config = dict(
    embed_dim=128,
    encoder_qk_norm=False,
    text_encoder_norm='layernorm',
    ema_decay=0.99,
    warmup_steps=340,
)
Rows from block 13 of the audio encoder of a small contrastive audio-text model, named by matrix and row number. Rows with one number belong to one neuron. Each number is 128 + 24 x the weight over its row's rms, rounded and kept within 0 to 255. All counts start at 0. Numbers have three digits each.
After each neuron's rows are labels from the 100 clips, of 14848, where the neuron reaches its highest value: "top examples" is what is common among them; "peak on" is the class under the peak. Only what is clearly more common there than usual is listed. The data: Morse code for random letters and digits, with fading, noise and interfering tones. In brackets: how many of the 100, against the usual share in percent.
# fc1: MLP up (encoder.blocks.13.mlp.fc1.weight, 384x192), inputs 0-191
# fc2: MLP down (encoder.blocks.13.mlp.fc2.weight, 192x384, transposed), outputs 0-191

fc1.116:136151120143114116097059122123139149079100132107099188073100112095122158150150118184097159106118147118155124158119129110106123149119136118122124146134166130141101096129177118125186141135136117112130106124133123094100150118137100089134130160107128145111109169145048141142090103139160117093108118119160117127092127142143152107137117100122127133158144118083143124097099133107153165155110165143091156145167118109147111151149128143123138186122116122153117158124152119146146096147094127121122132139116175119126134186112119088121117151171112122140136122119154172161151120112127134124
fc2.116:144135196157126157173169108115118087190126133142187090153128130139173137119088097132132094133105104141122140140155103124161124126132117140120116098145091120110136157113143176160115111084118159129164116150135168150143106152145191148130110106109118091135136134136167135104145107116133152161106132128109162118116133131120094105130137208109146082125148110106149113159122132139128076139182123154148122118126129147113109125110115123106100090128091107145148115081135142118143116135158132106140128142155102134116134146101106116097133120141151137111123120162062118122164130154139150103
top examples: speed: fast (83 vs 33.4); the character "8" (33 vs 11.3); the character "9" (28 vs 11.2)
peak on: the character "8" (26 vs 2.4)

fc1.306:112125135154080161119091127106156091121133113174147118131167149168111122153107117109108098128153108107137149137165125133098128127138128128080152109153103093118121145098113137103177092136093111187171124149181150122124174152109135056054127156162131101121097123136144138113106134129139181147144119133108098113121162116110121140089152134099135130122143170163149161153134098135087110106111116113123119112137129111114116141131136111172161122114123140066104135100070126150157155140159107126124132114110080141123125100144150139123129133171145151137118132105141137144147105139149136125
fc2.306:111180106128138144117167139118116164131113163067085133098112100119123093143104124110108158161086143136123113123122134130137103147117113132144133168130114138137094141124118156154096131135154123077084144118109114130171089123130112191180126126100112140179154149090135105146154123168124088127130144117121167068086106142143146155131143124152124072133112121099114112119117142154118147145161148065121125130120096114148132128145171109111118132145140122179105096154167116107153130119127160133160117128161152121149147158089108115144143073121126123107160090147151128111139141135155111142
top examples: the character "d" (29 vs 12.5)
peak on: gap (72 vs 39.7)

fc1.171:151158144124116140121102103165153164063107151230093165136119120183141144115133122115116148129102128135131150135117124090130133143147137118140097124104108139170141117113117125163125103106162107169138122114089128131168129129178122086113131135138112173112121127119138114164122142155158120106082095168169116094130116164131094124121107103128126143119092101144139135104152115125157122124130128124097154141130154124157197105146134122105150093112116154115112127154105154143136117171166110095152144139104129143117156106147113105142108128159140149184114112158089129136138173102112108149
fc2.171:128123179157158135177148134090104145144158064086077085120161133113111121148132144143103092129113123096131136129152179136133151132114102166102118124073085148127135127139098129149114151097177167136149131101154147136107127167111124153143090106137154075138140144130115113120135141079140163146139163141110137136140114154092124120119131158096131160149109124135138192139158150153113143081123146170144140112109098132089138095169161134165144143131114141157113147098119129135163120131147153121115131103114096127127168119158158140149112101093112082155149119149142137129100141115152136118
top examples: speed: slow (60 vs 33.1)
peak on: gap (70 vs 39.7)

fc1.12:109131118164092134128101092130135112127173096124107131093133152105133124177108170123129103134129148137128117123101130128104115151116112124091128117124117113111109162116086114127126153162115142143166171127139126188112128093141118160190144145156115117199121094105114129100150153135137176148098107113059103121102169128105138132131128113148108130136132148121170134166144117129083139146133118167119128107144144121146134122098100148140135111094112141143134149165120083151133112144132087151088138139172117135125176096107174115110135083133117148087193117142165141137142157130154095124
fc2.12:118154153125148116163150130136141140126125121105170139142128126160171100120142117144093155105173138205129127116087095146148127098109109150172163153106143136099095083119139132139100136111114161110112086154102133143121145157145097101127155106154110163143118128128162123150152090109090120109138113129125113144121143125092087174113155120140153088103094160169125125089117101124129109159142136079115143104150074115120152131139159110064106132166121109106166152145149129102114095106117143151125140110144166128160118141125102162155120094133112103167141116099139113104101112085139101127
top examples: the character "d" (46 vs 12.5)
peak on: the character "d" (26 vs 1.3)

fc1.377:116138104152171134078131132128099112122154142125130175090123177133138106145127124151148129140111100148105137154137152133152145108089120144122119135131139152093127141141146103124170123194129156094132107136112164135155133123153125110114100163126141118144162182110141112130130157118108170142121135125140134129138156101093095146107093145159112078080106117154123091123153138127133125074133119133140127161104136104105083151091150120152138188120155141101121072122158176140110136097083091140159134125136182145124094145110097066133175134133117133138106142140133079103141124137140140105
fc2.377:127114146117104130090139094146112183117126162114109150142108136162141134157127131094122178105131154133140166157103146141167127106097141153129108145114176144164165149096114155108129105179091070123109147118131109164125145138135100143160144135118160077127138116123108121126139171160103159078146127121121151114066118120136132113100126104130146107081112143128108118116131139091131131161058170105143112156134118100137141119132134078149100142144147125141130145159159135137165166142083144147129102129126101129105144140108108093111169166119119107150145145095126152166137173131121135162
top examples: speed: fast (93 vs 33.4)
peak on: gap (91 vs 39.7)

fc1.151:140142112122140112093149106094152149126123108157134111145133112150110137156075126110162090165110107115136070120133133172112099116115155144164129105145125152125165116108139079119079124123145113124118103146139132110126175130137081124092142122114167106147117062107157098118112123076118111112138122122152129122131155144143122158162147122084131088133139100094126121149135118120158147149186123153131119107138139124118147184115145097094089154107112150113105125162154106122187108125115119169081134095139131077121110138119115106099123092140169122071139135169146152153125126100129128143
fc2.151:113137124122098130142108116104143123128137123124115116115099116084056121135144137103135129146114114096168104137126126115092153146113110122099147137123156166141141068155089160145113162156115172156128119088103101119133083131153098113118131151097116120108104113105104167163122098169102141152139148132110131101108131123120135146079146111150078194117149146127096086122105132104107132110127112108122114166136119117144111149184110172167163094139113100142125145158062162107129137103118165108141125111118097121129154124130151132115122130057117102166148121131137137112145142105147161095
top examples: speed: fast (93 vs 33.4)
peak on: gap (94 vs 39.7)

fc1.11:075134151123118116124117118131187137117123122135172110148164184172169158114158150123109187131098154115134097115185100135155197067130166138143134181140114134135116168136139095101125136131142087122127132124179129127117170103110132137137114140148115125119107117084091115112150119109115107082107157124143091120099085134162122132137153090118125121115117122131146095157126111136097112152127130129118133101134093173112121119142097145150140130123119132149106120176125138155183126122122173109147160145092130101139143126151131165139110088173110114137119141148149141153121104111117137154
fc2.11:144104104150128110085109141120136100104113091122112133121098130082114165180102170136097112163104136176130137160154140133161116113122139124121115163087162088164112170148132091140135136158113059170093129104132113140161129106095120160120142120078108161150124136133116124171068137124133144157140108153083151133121108114138109129124102119142150147096120110170122133095147113106124101116126120108144109122146090116153149087145146111170081139114113174133093150120114131161106146133152088109104126144148182145107116142147138102134143133127154139095142080126105094122134126163141140146
top examples: speed: fast (74 vs 33.4); the character "a" (48 vs 12.5); the character "t" (43 vs 13.7)
peak on: gap (94 vs 39.7)

fc1.59:109134137083133165096158144157104114124132152134119106115157125104169126118159168122179126139113087072155126112113110103147102100168165127090118121136149160139103139144125146113130112119131161124094141114133138112125085128169163117148114150179137138148106102109137125102125119153112064142130133139157142118127135136109111089111105087114124154140142094124122160072098091137129114147127149100095111095147154097090144069101137123113108166114115122173150151163130113101148144137096146141101130132111134138110136112127103133129071146073104133144160132174135141081125145121141133075
fc2.59:126100116158085134123113127128127117208150157100151112145152135128187118136143105128130151095101117117121189126121134131090118133140155136112107123103166133169153069133142140121075131123131081134121148110088087153083148106124113124089157138089122081146153159147149114101207145095153123139150139100100120107116107156112140092145127129141113122125133114136103135085112187103145125153166139123133145110156123154135111148131134125132104138158138089124147107124147127137137124142133112148096098155114102109149131137135130101149133103104112121148119114068130141098116082157086122099
top examples: speed: fast (66 vs 33.4); the character "z" (34 vs 11.8); the character "7" (33 vs 12)
peak on: the character "7" (28 vs 2.2); the character "z" (26 vs 1.8)

fc1.325:109080151149090112121120136106136152069130130127122169122137145120142129124134092160162119157127144136104194148161137099141153133115146129132134111167138162161124115104146122108135163130167182156119110125137123113131092123163113131157154166129155106119095134115146139104148122131111182133144113144152137129131142144135119150143074138181140073119119105171118087137116097135134080140139182151132113130150117104109116140095118144189101083131127133158133151109122140106118135135083112171089179097147146136107129106103140133094130149117128090139132146101087140122114120103078099102
fc2.325:111134118121081125137155123107145154164146108122142157042135154142130129124162120133115120162137103141080152126119166110149134090117142108135151179184139110116153085167125130148093189121121190134118154144160143129146098137126139180138125121136133133138135129134127145163159145097099129103099143132105099117153128152156111150113103151139114087178157110146126091109129154173151145095121126145124104144096128194122133154113100151152123131162147143143112154138116132133131127113117140136126088132118076132084105126160105130124116129167102142105120165130129112130122095153082145164
top examples: the character "q" (52 vs 11.4); the character "7" (29 vs 12)
peak on: the character "q" (39 vs 2.1)

fc1.165:141112147123124125145175111163130149113116173133076145129111119100117106121173125156141172125132139148134131089173109096110157127154128156121130166190129141060118062144086104140093108130175143116107174144130119126184136105108101101098131153132156126150112147100117116100111104143133098123140099144121175138130158137150128151117109130145126081165150116138153113152113154149128132104067143108165137128140135140091146088082104120125124134097125132138146132150068136089103141119100121153127120117108101170151133120127138128150127128100105118151127148130084155096105142119129110148
fc2.165:104073084156106115120116142123120158098112167135151125122160170101114134160122141099138081129146141113135145141145181135112116153119145113103117135167168120105128149188091144072114144151105165136128135128103137148095150086126119117129098093179131113143133130128119167149130132102137135137124158125128109113151164098134160139150128164117135170124145153162112120165140091148160150136131082123132107107109124125159138129121085130153148081107145121099137123080165123182112138167103098133085121125161103146091116138171138169149118131167169138121122121117178131139143156132105148119
top examples: the character "q" (42 vs 11.4); the character "x" (31 vs 12)
peak on: the character "q" (26 vs 2.1)

fc1.374:171140126145093118123154110154165128131099201106133132105127120139141116125160118120122097124117146143125139132109082117183114098170129135106147149107142105127128130153115132087133112125091111183186117116132082162159170095143116100141086129147137141131095127126090104102145146143112154114138107109137100147126176081108121114130144122140140172078133094096138111101089137118100122137138129143139117088149092127146142169148176156160144133135119160151074124155123084116108093150137103118123137127124147089146140113084135117129155130158113116107160119081142114101109093101143116106
fc2.374:081119110151111083086151111145144092147148130144160141150124114117160120095136157093125100112128123146116116156142102113157108135120136150165138165101125096129136199129108106112099128098096165104142114141116109125151129120141129114108120090141126112108118128117135143154121125082180068130098094174147161162141120117133109156145120080176089091161144091121134173136151094127123139152118098118120130116111164095110108097126111124120107087083082150115122151153104112088123159103087100130115153125152080110118109101122130137162106115145131110144126127137156078122120140105101103125
top examples: the character "d" (49 vs 12.5)
peak on: the character "d" (42 vs 1.3)

fc1.277:166076066133070163130106104086117115123114114145140124178133147150095139134173133109124135126133093132086083123115168125133150123132134149108157125080141132143117122093111127129111088135144117169109116117115152134202101162153158087113115134131118126111155160135119179121128132162131158100126130131125116115143169136144158120073113144111156159089124157147138100157124139140118135110124147147125144093134101127110107149148115139115098140125085104114140112139100170144149178123177161170127152161096125196126156146093099124152138133120132114153141127106125128121110126099128112145
fc2.277:100146144164159103167157115147175137099137139157143160164113078102137119141101170153145113126127142118106157136133125084100133092144115140141134154129107098209139131170138113065118141110172189126095137108127117142115150108109167171109069133095108120149167118098070103145107133114133116109107107153079182118095087113161085147134113130112175108110137120126103119106136112102128119132104122143133110141143117115139148120100130138154161116142128129123139115113128116150105110138099141140104108136150117141139113117122120159104142099150092146119168110152121143081146121111147146137
top examples: speed: fast (64 vs 33.4); the character "i" (53 vs 13.5); the character "a" (42 vs 12.5)
peak on: gap (86 vs 39.7)

fc1.136:145169104151144095082113169134095155111148181126172143137086113146147122093093135103101152110120127160127149132158144107138097119146116124149064148135120100110150112116163087164106072140082131110140099165156130141122179107179120144136138113118099108148110113142139107130135153148137151171113107123129144115148158112141103089145117117094095134157120080101130095123119152088123102142109123102110128129118104142107173086165111100084118126107120125155138093100148110130161139136094097145151157121126110134092164114112122131167131121133135109121104110160139107112178140145132113100
fc2.136:117121085163117129164115162091170162166119099151150103103164111140128127165120155111109088108124131172113165129119146112163156144128093108116121159138080157131128131149107122140169105145134119118179134120145130157132138092133138109141144155199124171119109126108105149136144135122130131058140131160134101110127130095130148119103135111119115158176137066122116176158122092103168107141168138118154128102142130105112134132098139121164152137153113139132095127098093130094161151133146093107122106108136139112106106155121114098093154112137115097142123179109156102115102108129174134112
top examples: speed: slow (72 vs 33.1); the character "f" (35 vs 12.4); the character "c" (33 vs 12.1)
peak on: gap (99 vs 39.7)

fc1.186:137138100141124132119148122084125121130126159122096110142085105095118182160145135126062096142155151085143115116126096142129129131140152174123113159092130125129135143137100116128109113156168112175130112164133112109143158088109114146115132174135129096128165134146109079064164148157142121132101083133143159093147109114127117112160148121120137158104159109100097103109111123167122118142086122137158103127175128107150134187117166155150118107120114121159113111146114115161116110110131157117138135122126159166115121087151061112123115113180146131122140122086138079135132091143134132131
fc2.186:137174188100151141123141151144119048121097144111136117097146112138106145124121126110107103138144132118110109120150080125131145128125133132134121122118109117129112131133117139125100096143145144091104097107139094124160121139121153104124129147146116085145146105158083118131156110115150097122120139173161105166142120137114106146117128149184145147139141130115170149079128156096167136124143110121156111132127102205106134143107100130100127129146102175157144109135140125170114156070123185119134117090103118110129191130122114121114130113144111170149133155179148146145156175122090154100
top examples: the character "q" (37 vs 11.4); the character "z" (33 vs 11.8)
peak on: the character "q" (28 vs 2.1)